config = dict(
    depths=[3, 3, 3],
    nesterov=True,
    adamw_lr_other_params=0.0011,
    batch_size=512,
)
Rows from block 4, named by matrix and row number. Each number is 128 + 24 x the weight over its row's rms, rounded and kept within 0 to 255. All counts start at 0. Numbers have three digits each. After the name is the row's rms in percent of the matrix's.
# convs0: expand pointwise conv (model.blocks.4.convs.0.weight, 720x120x1), inputs 0-119
convs0.532 116:111094097104145120104083134113104099080142109117155119166167157112148132115136129119095141154059122128113109115169104129100110119131178119139124139141143116097148067100133100086117127114157163124131139144136141167126119085131100117147092124152100127123123112192105144157148120134128125116123148139103119132106089123133156082155147127170160157141130090148133139
convs0.533 107:136140139121141148138154106158143144118114112133185088138134111132152110132158154151098156149107136180126092132134161128115109149109073166121115158133082131095085121131129108095128133133106140150117168156146140121141153134126135114138166167126127105090092109174087145080103136120162113129135160164137126158130099107076147129154146138176129124120077138123149152
convs0.534 120:117107102102148110116122107106127147138096146121135078154111060122173152152174139172160122166129166147154129120120143163164123093095142131131064111114151110100116152118133111108136129111107126134088110103107107146105098140099140112131160119135086147131127119136108177161135171100127149117114142180142128150108090126130161150147162129111080126121119126115121140
convs0.535 116:155136119150088107148171140128125110143165151140164095129182111133146130103191124092099159181105120119144130157117129159129127141115152125118157108145155099146133125155184181115096138134142169130133126109096162134126153162105147142137126139137181106160113148133156123117155152157140133088142115148095150103179111121147157141148137119131100117139111102093151134
convs0.536 109:098083121190102106143127123107113119147109108115115105153156152132107167130110123122169122111107170133133127146162123116137134136166091158142150116157111159129140131143109111145145121099132134130145118124156128144110109217186160139117127125109144121114116086127170147130106148117151099098101157123099117174119089121100075105111128129083110117167121124109148117
convs0.537 015:137126143116157173137105124139099097130077113138136133132162152095139097147112099113132115134178084149159128135084114159116095091144108080127155093146107153113127083104107147150113142117127139184105098109146120078145127146118116112108117122117158164117130140127127155152164179146127144136166105098149057120141114089125118095125109145109117136137152134128151133
convs0.538 035:111146168098149112130143161146132108120156103148155144149125134109156147161103162125114144142133083111119156164117098136132127115150102155113112186087151107114092141097103157069137182137131079149131169130116133103169106135126127149122140120122142153108110129127130108081126108112127121114097100086145115111094097124133148179186117118156157139124124113137156101
convs0.539 108:129141091160121103118113121114130131149164130137140140128146140104146178059139107163132137143129171094153118159123144098122109097104141116139165105148153134152149134158145138101114141162130149160149144162172113098139116129105124157156077100138144122109108097092162102175151118119164110134147114165111101113167134100114159130138154136126149143127054146138154129
convs0.540 098:110123104171150117136100118115159143135152096158109112086124150131086174135161130145132107154129127139062140157133124141148135122109163109128126144129157105109142128169147106114091140159123176133141114139129088099114075112093130109103113104141086139125154175157103142125120128133096097164113142106135167113126111105159098136071140164147143148124156130101173143
convs0.541 079:107124121150114123149119153147127132108131147115149162133142115146128093111122121102090135120085106152090136111127105126117126126155112114136156170131114172138114085117111167168111127132084125145184182143122078136107132080121134150161104140146120106157109085100135096095105074148096110138148129134131128117140118147150113093135113088124122155174159157169095096
convs0.542 125:112106115114177135117137129128131142095087142120115154124150131131115102124123120135121125150127126146101205120103131166144117115129131103109158132148088123174158102120163101139110125123135123158103083132125111089126125101094164088154094142100147134106115150119102126143111122171101102047149114128132122110100146105163134133146136124139107140148067109167116078
convs0.543 057:123111124155153111123143151148116133093097136129106105137122131105144117166140133124125126157110130138157107105096152168128134155119085162137108127129139083151080152116111139160151120099127103124096087140171137117162138191086113163111115125121144127106152120106133077126135145134129165162089105153141117086123152098134157184131134124130105145177153122156183162
convs0.544 143:127099168096138111148147103159137134113090065115117173160155139142157146121131148128144147134138113114122156166118095118123088124182150175121128146112133177157134139074140124150128114141152184117150078135121113141099116117091152128145148142115134093112107164114150099133121135110090142124150144146068133158128107152131132135146107107090103099136153152111138148
convs0.545 143:103132107134080118089107123120091115146172145106135140089098145158148118111183144145129145129125116129131125130130167144110104133155167155119136108140154148151113146133121154157130139128124121083088117107083064105110171141137154161112122146144107154119122158127121139097111169132111124067100145129087105079153142105121118118142112107098149134131184115088139134
convs0.546 092:132129133108142125097153139093148118134160158126125135131148113133103159170123102129141102143163158143112084162128182122152123165107123135144124086099180106146145136126113117102079123123165123148135148151171127128101142139091133122166095147120122160102114160167153098148124146095162103115101162143134136155106130086069124135156118146139111174113140144078107125
convs0.547 084:097135175146144144146130199099122109123167125156106106150187145119093116130110114073151147096101114146108126131081157097162146094169129068121113104163140105136151121126138128152127082142105180129143116122154121103134140125116139137123131115174159140131140101123127159119156088113157138101126134112125117134117117119105104128141132145084136179109108137116103105
convs0.548 117:136176110157105146121116129092133122091130127136132107120137138091154119136112158149123103120157151120107092108106143171158175136132124153133181129123126112122197098119143104143145168123123135133134143121092104113111123114119127158122132117155126159113161126132122127131121111116084171122151142169141162160075123084101116170170162093151137152133131055120134126
convs0.549 105:097094113119118139144148101146163105145108139121117069174133107165118120117106094084123124176140101128122150141134152125129095146116110155143139111112131124123142134136143154145116091134118122124143152131089177118063101122096160142111093109095108110148150121150150178112094139124132111101109167123163122132130075121127120114143149071143132146130166096179110108
convs0.550 080:116098122143117134100147153149110120104150127129109119108068114109180154122110131105145129109143151170141141165126096105110138156155139096080131140191125171148165091161134096142052144104105114120122155145144105120105126129159135137190075156115108112119163134156126116182149141134110139126142120118105140108151137103143131153125129107150118110143137146131145142
convs0.551 153:138138132075105141108142097160141128136109101088140161140158122117153146145108166109129165121119135081139099144109114107122086111159109152094127118098183148110134109117129185122138127125134139094144099090130080119109140128076140121137073127088114097138140154133107130118129087113100147125141130157072101113118127147137114139140120159127167119128125161161084160
convs0.552 054:117127082149145151102120129146183150160119107135075101157152109148121133150138103083111148136141107111100119141172141121142151152131130166139128126122143151124122130157159143143151153142090119125158153138145133137147155120151103131106167068130155143099151191080134140121145110174096173121096141132147136109094170155126118144107148153092122125159145117086116143
convs0.553 117:162129083146123102120124112088128143185112128110171083157120158091135106104146120144167067108110121134094153171115141154099103100135105126099148122072098150120156117123150145166183139131127114153092092133100121129103117127116154147134156136107127095109138136153126141137137143126134113152106109128159108165160155173143118129128164131133096165153115149155132139
convs0.554 080:140105125118099122102104115100102108123138098151128122096145088097138081132115148163120130117069127127130090099151129137150113113121107132085179113135175126127052139120144155116143162113116078108092162154161099137120091105141165168156115106110108118100119165130148118140138134105086099122160142129146160101157120104121138080132135119124124131152150114128106125
convs0.555 107:134110118108143136131118134120107102176096097137175174132100129145108166048103135115106109152132164145105114121141147172115110121167119129098127067126154110174144149115098103115123142129110135122126142118095089124129163123103079138096163118085076110143133134140120121124098103149130129112171111109126115147138117132105119126119155168125104087145133119161145101
convs0.556 072:126126157118172125136148122099107111149130160163108122111164165156148131131084146133160146121134132130103092087088111129121088109141097121114084155112134139128153103097128093142135136164122137097160147117105082117152099134138115152124150107143125117164113095107151137138153132065095140152115112100103130147159073121164114140146145161134118144081153113138165079
convs0.557 162:093138150085137160148090127156119126136103139132136117150106151152115126119089122081114173107132098150133078107086172169126085116116167166112097131103131143165160116118129144118144119158168134098135147117091145101172066141134124113149145125158106113126136141109137143096068102142153160111105120123147117082099150117105109144154104151118125143130128115130141132
convs0.558 011:136137116134129180166118110142129138139134150123111152087082156129114146108107155116167138167140104167131088121118129139134076150114125103142122109123110162109103087149086162135116144165132110123080132096087107124150133086132095160129104155137124153080125135142133153160110118149102106103139089125123152107115135121177165099093110077142106129123134089104115152
convs0.559 096:159120117134131161101128125133144091121151121162126133124089117146118158135152136163099140154188136136132136147099119109121139151111114159045153153149148103128155157122142121129147125157112112153154125146149125140117099157084113136117129192091143125127124122113150125106108143157158117142126129148107151168098114168146147123130192133167072129130163125141078142
convs0.560 137:110096115160123115156143137122158139129140065158160093120135151126112137133144105131117137137134117131089113139122118109151104096175183116090095139108115141140087123152165119114084134113117171141161146128116119100074091143117130123091067127142091157091150136118110166117164131147118124143111137113174117127143075103121141122111138176125115155127172125149128122
convs0.561 106:182137115119118109140135105096184114156099110133112116145133120103116083122152177126124062182117116146152129130128117148121137150146119136164086114143149149160149104111101103162143123119120131112167092152147129146121069097126113112161162170149115122159105131118117079101161124120101113135135141151154118150139122163085178155143136158119137137117140129148104123
convs0.562 111:144111135135145168079100073118142155119155151144136150082108162145154106146129133135106100104122142146095158130188113178136070137154118162129100107103141101086135109148155120129119135163136088115121145152155130128172129126108142133109114126146151128130125103143130130133100158130127070114134125147150154130118117108120150065132139166183127137140150128106084125
convs0.563 054:107127124122119130156135088121131109160096147124126144124111121127185131148115171115146127137096166126109088141113082116111107109111122115103118164105119170165096106130108146147145148150118159129109112069100141150116108105121163135105103144128094139143121114122088129070160072133105113125111087143162125132109146135121107120137090158166112139182126146161165089
convs0.564 136:116129173099113103084139145148161138135093125091136192151131107131132096123109137103140138132142100156105123131127127144131131159116129092159083157121121135085110132141140135114127117121136158169127111116131112215113126110159106144174153115144110076129120143138102124145129097111083111142152100144108161155182117135076139126100149134122135124123126140180143105
convs0.565 119:148118110124125140138141104092179110138155136143095133116105122157170142107163093151149120144107122140162095181118132170151136139155108128099133175149087111148095119127157095136111101114081142101126145110107093142120108174141156124153159181128100102102119137128117148094154164125107082129154109136102128090157095160126125154153130140164125150132154122139097120
convs0.566 034:132122110128103132119108115118146152110142148080121105162103104132126127093137159146130112187118130181090141129164155101122120164101126111161156107111116126108138123101128147123135118127150176135159115104119165101113197114113123180086144120136122132205126136168108165137159157153122134103111128146147124162118154099108079097138147123128131148116118154133101144
convs0.567 173:124180112117090086088112142139148164099121113133151081132104112150103090120110120131112151070118130118128165113161153077159137136154115091122114129120130140114142147160102135096136141130142161116131135087142123128149120117136104190168111117150152124149163113149161160130103133117153118122135090089092111120157118169116132157125130112160100153087113083122157111
convs0.568 109:139142113096139119124123111144098138102147102155159106160133133140116148129187136145131139190120146100130159177133107130117138105161154140101118143141117124099097115085138069123074098129090123120142126153117133170101157118134115128068130138081134164131143110151111159119112144093101084087125110144143153089121120173135100118165107144120151129136132109101124124
convs0.569 058:110126119166173114108153156141108178106105111117123097156150127093102149127111093102101140131081088097107146098091094154128113090151119126105135138128137174115100121149121144187131118124102133146103130143108140133088137076099121142121108118180139092156124118159099114119083093115123107123112147136106158135102127140147129124131112104145105157116149125181160092
convs0.570 089:119159165133154138140152137150155130081123102089132142129137115144140138116114103123099104104094137136129125164127133106164099095117145131098157105122132049172135109109086165161133115155103115169172113126100150134114106103104102136083158111120124133099148148090119152127128127079120111155144085121107133137126141143111134118141103102120129116105106159108133201
convs0.571 017:152133121115144130109099153146093143155109163148084150157109103140154133159133184147125096123123142096107154141160128090178098169131121131160130137094112155106163151128152115138096127122120118120124114101125134166105150127148116161072108117116126076094125153101147139132134151135123110122120145081090150136106164126109107098178134121101133150063122130095109127
convs0.572 084:160175151141151155116137128083091101140141128113086123076122112142126130087075150136127108068091124146126129084139116112143109122133133161065161124104120131095089082122098121133138163108134154113127119116133121125128129124144113114082171154108133101134072080121155142136101133119131090125109139114118102172115133130171104135107118127134144132134137149160151142
convs0.573 095:164123148137154116142133117131116124173113165140148131134131183127143129113144111138168107133134157168127111110177106114138145111134172112174136160135098114138095097085124123126132170144198159135137162137104116134144128142129143112111156113137105109122145105128110096128104183097080151129147122105158175121120134094120109115129123168100127138155077106109179124
convs0.574 102:130097128167139170107143127108134085165135159136142116122136114079157100154123086129140096119108108150120125137153120106128133110126116099102161111112140087151161136159172161109120129118148127118120096124108137128113127096144111146095168119106180109129140108080134129138091112148134106153115128160166161108184141139109182132115180112101181140104101120120109150
convs0.575 115:136172133109136127142147138134092146117089133074166160108118102130128115132142117099080180110167100087127120103117132106112141129122115138168153117124116141127107105181167145141125138155153122136134101134107149129112117136120123128144106144144145145143119135127100172122174094172125114098156117160185152110120150103090090116072121108098095141109134151113157172
convs0.576 102:094096079137126101122116144108118147126140142177107129130112130125123163114116154134089089112143142123093148128111148111107128165122101124117116128108123115103170143127164150093147130127171093121140130146142065151147112114115147139120128171126110167170157142102112142091146135129123103111136142139163147145092204170141075138148126126172112135115141103173159137
convs0.577 079:133125103142123095124135122119098159116132184119187106118103119104134150176126142116117074158120124136111141140123127096144134089099103111150091130139143138100123124180132132103092131109142127128105124117149089127109086108070129128149153117073159109085073122083150115136182159137119106095079091111144135137112135151123097112112139125150147143120120131147131129
convs0.578 105:162099115165136137131099173113111110116138122113113114140107129128111093146142112090160123124120132107101168093122171155139143138144108180179118125049134115107125130134127136124138115101113154166116091111087143166152133075132122131148143115142149111133104144122157118078187100121109144124119129110126118146134075086087141151143118109137115135175119154152128132
convs0.579 112:125101147124084141156131152112164159148127111139120138109115149145150112100121129129171169122146124120157089194092130129139110113144129074114145143138121164207106142121105077092114141130124127128095101105091113135141117136126146162121155138131153123143092185154140120147119105147112130126128110151121109115134092135113140142091150141106110200143127103119165114
convs0.580 107:125121124121193141136106143161150098094144126139121159115108138155124137138104153168114159166129090140123107067118117151117122115139087087059145151101108115115157118144166129115122124145112120109103137097151071135095128149165163108109161159108121129110104133134139134111131114133143122163142133120168135132175080126187138145107141126144151134144123131131179122
convs0.581 054:118109127126138115126128125115176117115132145146121132169146127160139136098105118103146147106155132142135120101107114099107115118143124087151124144139154139109128151075105141079135093116138117142098123123100154154147133164183122055080168119114133133113138067124088132117107113185118147143145171108112130088082143128114157138113160131126137179110100145107155136
convs0.582 132:143120121138109123160184110157113121117155174129126149124128117150149119104091108103131124159122091117096118144107146113159173120137117124153149086168100118107123114121129147143081117146139103162110110118157129146098095136097096107105147129146073130155082147159143165141165129145093122139103065093101117137127080101128134121122139151146087122107091122107099155
convs0.583 101:176119162115146132128151087099116131168090127141115121134064109134108081109130125130148137085078105129149131093131150142102115118141097145118149130123143105122129127156118192154156121140121176163092113129157146113157115147121165137121130144103102105096088141094091142127119082138152110128179105129141138113149111147104159173118140106131135109093161109130119151
convs0.584 115:128149144166112130118130148133063154156167127143156151083143117113112131139148144166160139139111132140123109113131162115161142138144176099091177126090126102149164078117133118115134128167108157152169091176141125119156155115118125140120113135085135069134117126145143146165155120101151129111165110114147110153140112082156142120146132130115129093161118103111106101
convs0.585 123:111098113143114174108117104125117116133101173160109136123129145131121085160167122123145146120116104150108096101135093091135149158110141053169084137160104135134158129125123142090136142135140113162114128107141122127130110147132162114102165131150094124155173111080132113137156071149110127127145114178164160142130107119109105104152086139102147127157114103145159133
convs0.586 111:164151093142103130180088109159144132120067121100132103109157138139114135126144131083080170143137158131122137074099130105120100143111109110152118158114144157119102114136169111137161118130138124118124097130138082129116150089108116123134169164112093109159102094149102151130141094133129127111112100132167120140104172114095150118088146115117148171114144107133152160
convs0.587 099:129109084123127138128176072135147121152112099103104095117148093137088147112093127167127126131138133129202095177126109144135109146126127092112121167104124130109124077150137127112090140121124159159103137100151134133144120166092167128155128126112108159134142126121169110099148134152156111097142140140158083127143101119071123129123123167149138135130088114101150105
convs0.588 118:084104111154099119125114133150172131136079140122135109144160135115138127138177115133137110099091122106116179116147149115119149136130132110135143125133113132130159086112110103103136158089101192102123124110123132159133133126098159152102136151169131082156112136092128129078089164130117151125125111118083119109130090110146112086143157075100125084148145107151098113
convs0.589 098:113152096138122163127146156212092126140146163116127113209141104155137101115131156118121133147152137129108125097137147156115146160120120102125090161115095126101128128111161157108150127133128138184130145138142115112091160076154151135163179069121128092110127131167114127129161116113121113133121141079097113125104121101107125135162134139118141126133124140131105121
convs0.590 022:134102132157083140083115104173143106142110122105133114134099139141108114166174161134130073174099150118128148120153148089142130173114129119172126112129155141114141158153133137142135114130113144148139148111139139111103179121102148175076154070115143101168107156171151132125130136168129088132111148112121110149110128126123112110111112101088116165103094141136148122
convs0.591 016:105164159116109153129136131087094122095137158152152161150150111144151128112080120122104133128078111174097154141122153124110114130137100114089173139106120117119130114107122134133139141162139110136111166105138153138109066084141138104136131097155133139139068124126110189144166139126102130113111085094126108126148101119134138085167123099155121150156166131094124149
convs0.592 119:141103116133166179107111128098133125161110103079153108104100134113106088118147199077154111146070125133131140146124139154141119124151116153123141148136128137115130092118126137134137110117099137117152138145167148135156099120116206127146130145130119129125112120095098140075140129128137126137166100144147145117110088141113164154106156108111152076113149161152105160
convs0.593 078:101114075129149104164113124130149112163150154104154123118203117115126134129156143150138130120129115168134106119123134144099152144132141099152106117131105136097137123132153109145126117122111093139087138177116146129146146099067109079104162153110148096098114088170121096104101087157145133089141169118128132130089150101098097087142098145109148149112124128125117148
convs0.594 086:120163144122106147106142117128124125146133141138155164100177122150133130125143161111107138131132101111125151155140140133116091112118089161153147102124135207095113140110154121116089129133126103113101099129140136113121082111112109109119087139088100165154088146105158084115131118140147121122164165101098067145069138147153114108091129167124148126117142092153133144
convs0.595 115:123140141101137111141147108147070115186129116120166135088114121084163139141127129086085122134121132138085151083139120134114100192053143112112117118132143141093180138122113140119093122133116162163133156130138130139119173140077118132161110151086123084108150107116126154090119128129134140159155133130130114119111136093144116151125115133105113137140155132160125153
convs0.596 057:117133087098149090154107115148138172095131122116127149081093137086155134134116113140113117133086105113146133120105150118133149118108171126163123159116148115136061121111134133144126146130104104157100109129156107151154140147139137076142153117105140164105087139157159144123101128113126135091097119133156098149083160106154196155119141142118156138179130130126162141
convs0.597 066:123097150160139122135112137119123111125155135115100133118105101150135144131091122131094149160134143128138127148125106098139157167122181110197104120140163134185126136144095115166149132114071119141168151164139152099125139121071109151137140116137058105118107150129152155099103101177121153135134158128134128119132135118120112139124134112100111125131067151111172122
convs0.598 073:141124140110110137109141146187132114152175136124148164121110116155166134117110162153093135112151137166106122165163130070114164161119145120162167142124133123152123146156172096169120143128112126149123127114132153142125086121118149142126076146137092142148138126127143174105067103170142114159167146139147135122138111138141123110165088097107119149135114124091166139
convs0.599 063:081125131094099165095133154124122116122142115129108164164137146116102151113133102107145153092105152157123151156160178122107118144124184155137154120128084150132093098143146130122145111120122125142138091119145152140149162119147164145132137171123131077087149140158166109158173116151112114088107069140121155155102137165106118103136135124105153137158119141138155154
convs0.600 024:168138175122164100155091084123116099126130139163133104131150121127127118113149117128126142111113144097167092141109139169091142143120111125117112151177116112140134102143113135094087084132166128137167090149114091145144124138148106131158093138131125160131111120146111079120133140116102125114088142140088116119109116152130159125181114200159149118111160174105136140
convs0.601 124:124130145114155131103128130146137090084150136138128139116140153111059147102187123145152136085135112104078133172104099111141107163122115131098128098090102118151160098138138131121145105105116139132119161150147157156115126117080146121147153133131093110153170138144123143115145131144140125155127092115137143200119157188150149161091137140118144149166121102109128121
convs0.602 115:126098105136118159080100160105109124103136097079074121121099152110144134099118124134150116090086173141120143162106138169138158142152151139139097120073099175116107132147125132101117109120148131167148129102158137139107144150131138080122164114154129172105103102126126139120137144151142125081187149127116111119174099099113121137149140139152110129158127100148149125
convs0.603 047:102175130139121125132151078115108128127096159142159100118134177130163118148109143131151159086133131122114110085117116154145083107158108105104091126099121118138126132094152140118128151149111109125131146136174133131157119134146131114149180129091166157164112147081128108097137091132145134133106092094171100073077149151132139134131135145116097096155172134127147139
convs0.604 098:143103154178140114164131116151133089112123122139129131091104163105177129110111118131169151120121136139130158120093119125123114145133157112108107125069103134096131131164136116185106177085090101130118167174121133130141132142149138112194116161102155184131137140123131132122140129152110100130155104105142112099116124175102167146123123130138163117111169125158134147
convs0.605 067:149153145166090147126094148147129152127113129143137138099149121111117185118145116113139117159106126088143127082151091092145101151160144140138144165089140166139121143122198155114118121143116124166131134062133148167122103103097173120125141118078126158150137165117168176153128115122165161090122124125128132119146101151155150127114109151115138129135140157140120128
convs0.606 158:142139154182115133137174110156115126121146087107132090133173111144116113109129087147153124117133121135178054155109130110117140151148108084127135198105113091138104167131118101112115110129122131109113142144113131140179147120127149173152141175095125151093133140160137138120101147108144147119137109145133127118139121115091095179118148124104121105082132115108146109
convs0.607 102:108140112143126179121164143094140151176135123131139147155099118096113101138085126125104101119129115107113146150143118108125131098127135103077138124129076121120120171137130110123121134163106127116106171138153150119154073134135095110158113148154158120140065157139113124140103140149177093111137164127085088129109100100099176114151155104083133121142124109133114160
convs0.608 033:158135108119174117108118135125148113155098116157114147105097131159125083123140122138105097108146069121093148107121158124095152109107106132161136126163082151109127109153103147099097138085137166143129126116135119122122144088116141146121114083136142181097167119153132110113139172096147103091123116103157093113185146135092150142147124161142144122115122125158078131
convs0.609 039:139126168094133079155152121097146113171157116123150133152151121117123113124160117156129131138167128106135066149071125161114155124081162156148118123137163089157128101145164142135118124165113145104121165144124090146112126092135106114159131159152073147100122115156130130092132157151109150129118120134125110125110099192123118158156126143115132085157160123119135117
convs0.610 012:128164143107129142147121073119131122143114142144161137121141135102134099120093140098145143126120147089112097104092161153143044123121100094135123079162112131123113133110123116131125143133172068166154111153093087125167113136154142111108107164119133167118129093113124138123112086093116170159123103099135117131120136171136165098130130132138088113148146105107144127
convs0.611 077:135121158110119188109141127121092119114132146125112159090111116107122091134100128122125112125123065136088132140156144129142136170092119070128084145112116137142161141129113107138130134145095124142112129127142160120131112130147151109100156106194129128148186131091160116120165105147106132130129118101150153111130148157163128135073098166106128168116068137122114104
convs0.612 124:096123137136128076129141108113067089104115120129137129137118164130099121115126157158111146094131128143159091121134151159106139139175110154124155144149139163139159119104131114157085134118146103155093163173143193123148123105141110097109150132146122155129174112096134164151104132113152093097144095122100112131126141156126099138104141142104088127107088072134133138
convs0.613 126:148120110088089131153145139125137133123147136170132071102122138162088135115132131121160098144180131128081173120103106169108174185133126139150117118107148132172110115141106151148087100094136154145119118102117157141167124110137130143154136101151101139116126119121123157112131112160153092119119107148143142134158104134060137135126167094166115171142129148138115118
convs0.614 140:136133103106155161140055104155156080093162105122146118126110115131155173118112125202112123128101124140141139155114109154118094093171174144165102115113133111106150107123210113137145119119137151116108163158149142158180131120119112142126159162152151141149131118123130120113149112095133101129145133142138119101136137139121160132156094118143134122140103117148127102
convs0.615 101:136131160163104105150126152123167098151130126127115123132086169175107209098128136126128105140123114119093104170156144135109149147135145089097126165123158148123152122117119138110162152113084130114142198124076162164112127144125090089113106096137128125119105103158132151124126158120132139119142149101136132116146102181158148160158137120136149128129099137150139117
convs0.616 078:139148129088143129156182168157133088147100160153095136142143122145178123110157136085115132174142173143144149122070101108109112109128130132123146124109130124161128121142113106129162137145116143106130119109115153125089133156153127152111117153123119135181187125117093113100085166135128144146161126115105120100138121129136123160098102099070113131117072137103139121
convs0.617 068:146113139135107129156139127118132127124061118118084186139160149130126115134158121139114110100122147161108116086134141126140124127182129127123144134104138137139122089110103104110158182122128147088097128157164152145108134161080093081095142145150081144121155165151151102130127134095107163116120139138141149137163112098137090135102149100130122151118107061113141132
convs0.618 116:170180138144136131152163149131089096129122160143095095123104111157099109138116115101129152163163108141124130152105118106161148158128130120138130130130116136139123151114117114129097111131108132158096136101149132112122134139130191166151130097125111146140145092122123172145149139122150162082099157140093134126112097120141119137113216086074165123156108128161138116
convs0.619 110:126129124111118134140118107073130105096161095131116144124132120114091127096128111120159062126151113143113132111144104204135173152153119150139135097126138099121159087108106108143143121114083140141106127109153088133085114108125099103120146114116111080109172142080107114114151130100127159104158124166149150160162105132112149156129131098162145110139104134167118123
convs0.620 114:126119107099123147094135111164100101083135109153128167101146130110158099109148157140132103168136133109127137161112108159138113110165138171153094096134117112123135106112119114142145091093128111118123129144153143163121104160144176140159154148160119130162094150122144119080181109103106124128135112157167135093060097105110124111150113117117152104117090128116109084
convs0.621 144:144099133095148123137126108167156149121092114084154155130143131164161156102115137131104099081115124113083147138117135121135109152128079117126128097104170133128123146112144129115135132167101134116121117094146181141103102141098154141067107156130150143108155167112082111136157099106111136064152146150083132140116115095118126135150118093095106084115124128151121152
convs0.622 162:141119117157088180127134151110146125158168164096132108166114139107104139105172148101106116126127078141189107130129131130158104085140109137105131150128102090139151114162157179141120149102126142092149124136118126126109137126120145145115137124082150142077101129111152110126140135162120186148148133073106121127111157120074089133105119125115145139144105126119088131
convs0.623 132:128150073112109175160098139114142173110108078109099099137125113123111155114101118090130074138107110138117107100149148155148108112144103118150130115127100108140148133146116101095134143167144137170141112149172147105148125169129136179168150110171115125152115099103120130149150131144089126102176165135103094146122112136151126122164153105132135134148156139077123131
convs0.624 109:119121107113130137100127156099110123133107176176117135138102146151127159116067087133092135157142083130151149085134144157128102109120110139128136156100147096128176100122137131153081123161128132128110131130162115115165126101139164132106076110111167115153155129131170114132142121125111132069169158147124108111125119142094099093093123126153117098148154141175112121
convs0.625 080:163139104147101153113113156144159134111125153143171133094105104127133119087106108150099092128093150130136084126095153164124130101133101133106132104088094106091128139104109123164051064147127096122127085111115103157130110125169142131105088110100124139127149131105128130127125130112113132129122114135119140123105117121141120193115102144109090123128161140136121189
convs0.626 061:114114162138144141093123132096086114148127123157136111139115131150141145136154203116127178088111114119144115104117143119120081119146082161107138115174149062102137135141150155135130118131104139142089066144158176131087125154150114129126116114147143121139127126122133055146094149171122107148110110144148148118160134120132131158149126137105135152125116158157130133
convs0.627 074:163132142129093107111109142128123113143124154089142107117114144122121126163171131116097110126074108139111148160122112140112105199128130081113143145085113130131147161115101141170143155145065152136123181132089117126136119154122140112128131164127134123176125082109089135121116117161144141159171129119158111126154118181098153114142123094155133112158118131171112137
convs0.628 113:123105141131148132091080138131110065073189130100127134129142156131132145120088131103119139139108098128113143150129134117118081142111131131148117149165118136115130114119190172170128093176104141157111142116138106152139125117115143121163162177176124115165120110162105170115149134103107112103131098125106116164105157140112147094165111130127101110134109140148118135
convs0.629 121:139138125126151144124112129158131127154074088120150153134080142154117173123135159128117110122093128116136113143110155111119165156157099117117191096140090168123123134108152096137093115151123142136160113112117136117097140119088145093157142176113157118125097180100142134117167093147141104119157120125103142151125079144146127165160145103078118130142122161151098143
convs0.630 075:124133146155119158114093126074096174117092158136150191093154129105118165121113101137160094114140140084113133166131128143156156117135187115114147126114105139111124120070118122152109112127129149129132137147174105093106147101116169161125113092094114105114125123109126133130148078123097170139154131088118107165103126157115130144110123131124154103159111128145100116
convs0.631 100:130136140115068110133125152128154157151080086110159134108173148137126097121153130157103114099111132115109108141163156144120144097132118131146146096112126101110133172132160149104161141152141112163093124154118130136137141115133088144148157107129124149107132094114141117105119091133141158158185133144088118089173122103094166093157142161132161127103115135070122160
convs0.632 118:155117195158141136069162143138150070131130136076149144115112109149145090145132133109138169119111136126071116143122165161113141133118148161188135102108092126110119129139124156076121111101128127145152110151148143117154093125102125137115144125119127116111099152139118120150087119128138099135164120134127127126143098083094145105127107093134099103156116141092091155
convs0.633 127:107100146107159110088099110153151123122165133138133122080126113122157134121119137151122149106088123118119135118145070099152151113133104147089148079155137116153149139133049135151116176128118100122172103154132098153143116146098132129154119121136097123148142117190103139117128161120115130128154165120167141117146104120139097156122148152121106102176101104100123096
convs0.634 053:093136137103136108135136146136102144125103148134187138139085106122114131142125143104127126122153131151092111151152113124130159134113139129098112121134101154132160145077134140158108113125109067093136155125161143129116144153139143161107072130140111130137170097131175209105108135124143068154132124136130133079120065117125099132125162158119133165135151122103133132
convs0.635 117:159120149104127161134153172135143105192150097186134107200095135123105133126111127130125142142132130130108098155145139164120137126097132131123073136097159134129123124139123091105156162145113146130097117134153138130170130115124071133124117108105120104113100112135149136158121118104098123112115158098094141149139164132125157149178142170138154110148086138074112138
convs0.636 063:131110133133136072099161162113146119135140119129162105111126153185126111118134145180101106136137133129164137141127112124158087144114152115156115135087155093156156138136162164128148116116128107110126099121127135106102153128151119150145152128129161160132165111154119147150090139139086073075091096128130105141143111162101162112144102117178116098144122146096174106
convs0.637 065:124138129106160146140157113139108151136139114123136158120169158163144160149118147124146114142162162113139114136157160131144112126174179088118088137110128108137120145103137120126131145119140156141162100165130144168145133111061137125122149148109129139110131148142125105098135062105131131117151106151120152138169144173153142126159091144097166124097102209119136144
convs0.638 077:114135135163137120115129112097100152131138088166150100112143130109159123114145134124084139157087152138121145080127120158114131104117083116117151171140182140166081097169152178126127173153144110106115159108113108159118099152126148162148136113101065130128112163146137139138120134133146133108157137139112125087176141104105145101115140083146118138132132127150105162
convs0.639 071:134113129130096152115123073129107131120129139134139133136114133104161139139124109111106140133135128106160107104130133111144108105126096126107096129174172151132106130126103104150165141063156065138126108123104123141146090129116074125163111141136124136122130043108135155136163162100112155130103131125109153109154116076064097130125108126111124149108136086144111101
convs0.640 014:152143158092129155152115101124152101136138138144147136141146117099085116113079155135121125153161136086119164126104125112144146092111095127133137102112120117126109121119104130133139166141134132159096141136123102122134103091132153140083132158127137166117124131154151178123087174119136161121152179063159077115120106116112167091150081139136122137098178108104125141
convs0.641 135:181107126135098125153095153140134121103112145087092113120100106154097075112126111082139051114132131147118153122145092137184143164107131116138111135123113118154152144113132166169092088105112150151124114147058115133137163135137126105160127114142088113135114158139144176143121112107134131148123113137125146097128128110107155127117158143099125129126088107126156098
convs0.642 098:149160130145145140134117106127116140122085095141156129132102141124143079120144136163147120103091111124128112168178129151095104103144168162167138140143114115112120141156067156108145096107137098144135136184158151166105144123157114143145149104118129170141119102101124111133106151105153113133160067152145133138157105113139099124146136092101147164139178158134131146
convs0.643 156:173127137111109130117167123138082104145133152133118109147107112096128125122118154110117103118126115149133134135111099131104124106178138094137088133136118148132078121135159125175132153128141159140154128136113153114123132084121100108122172147101138148140127123134154108120150100117090130163174166056051176158110143102133111129083145120120168147138143122091146139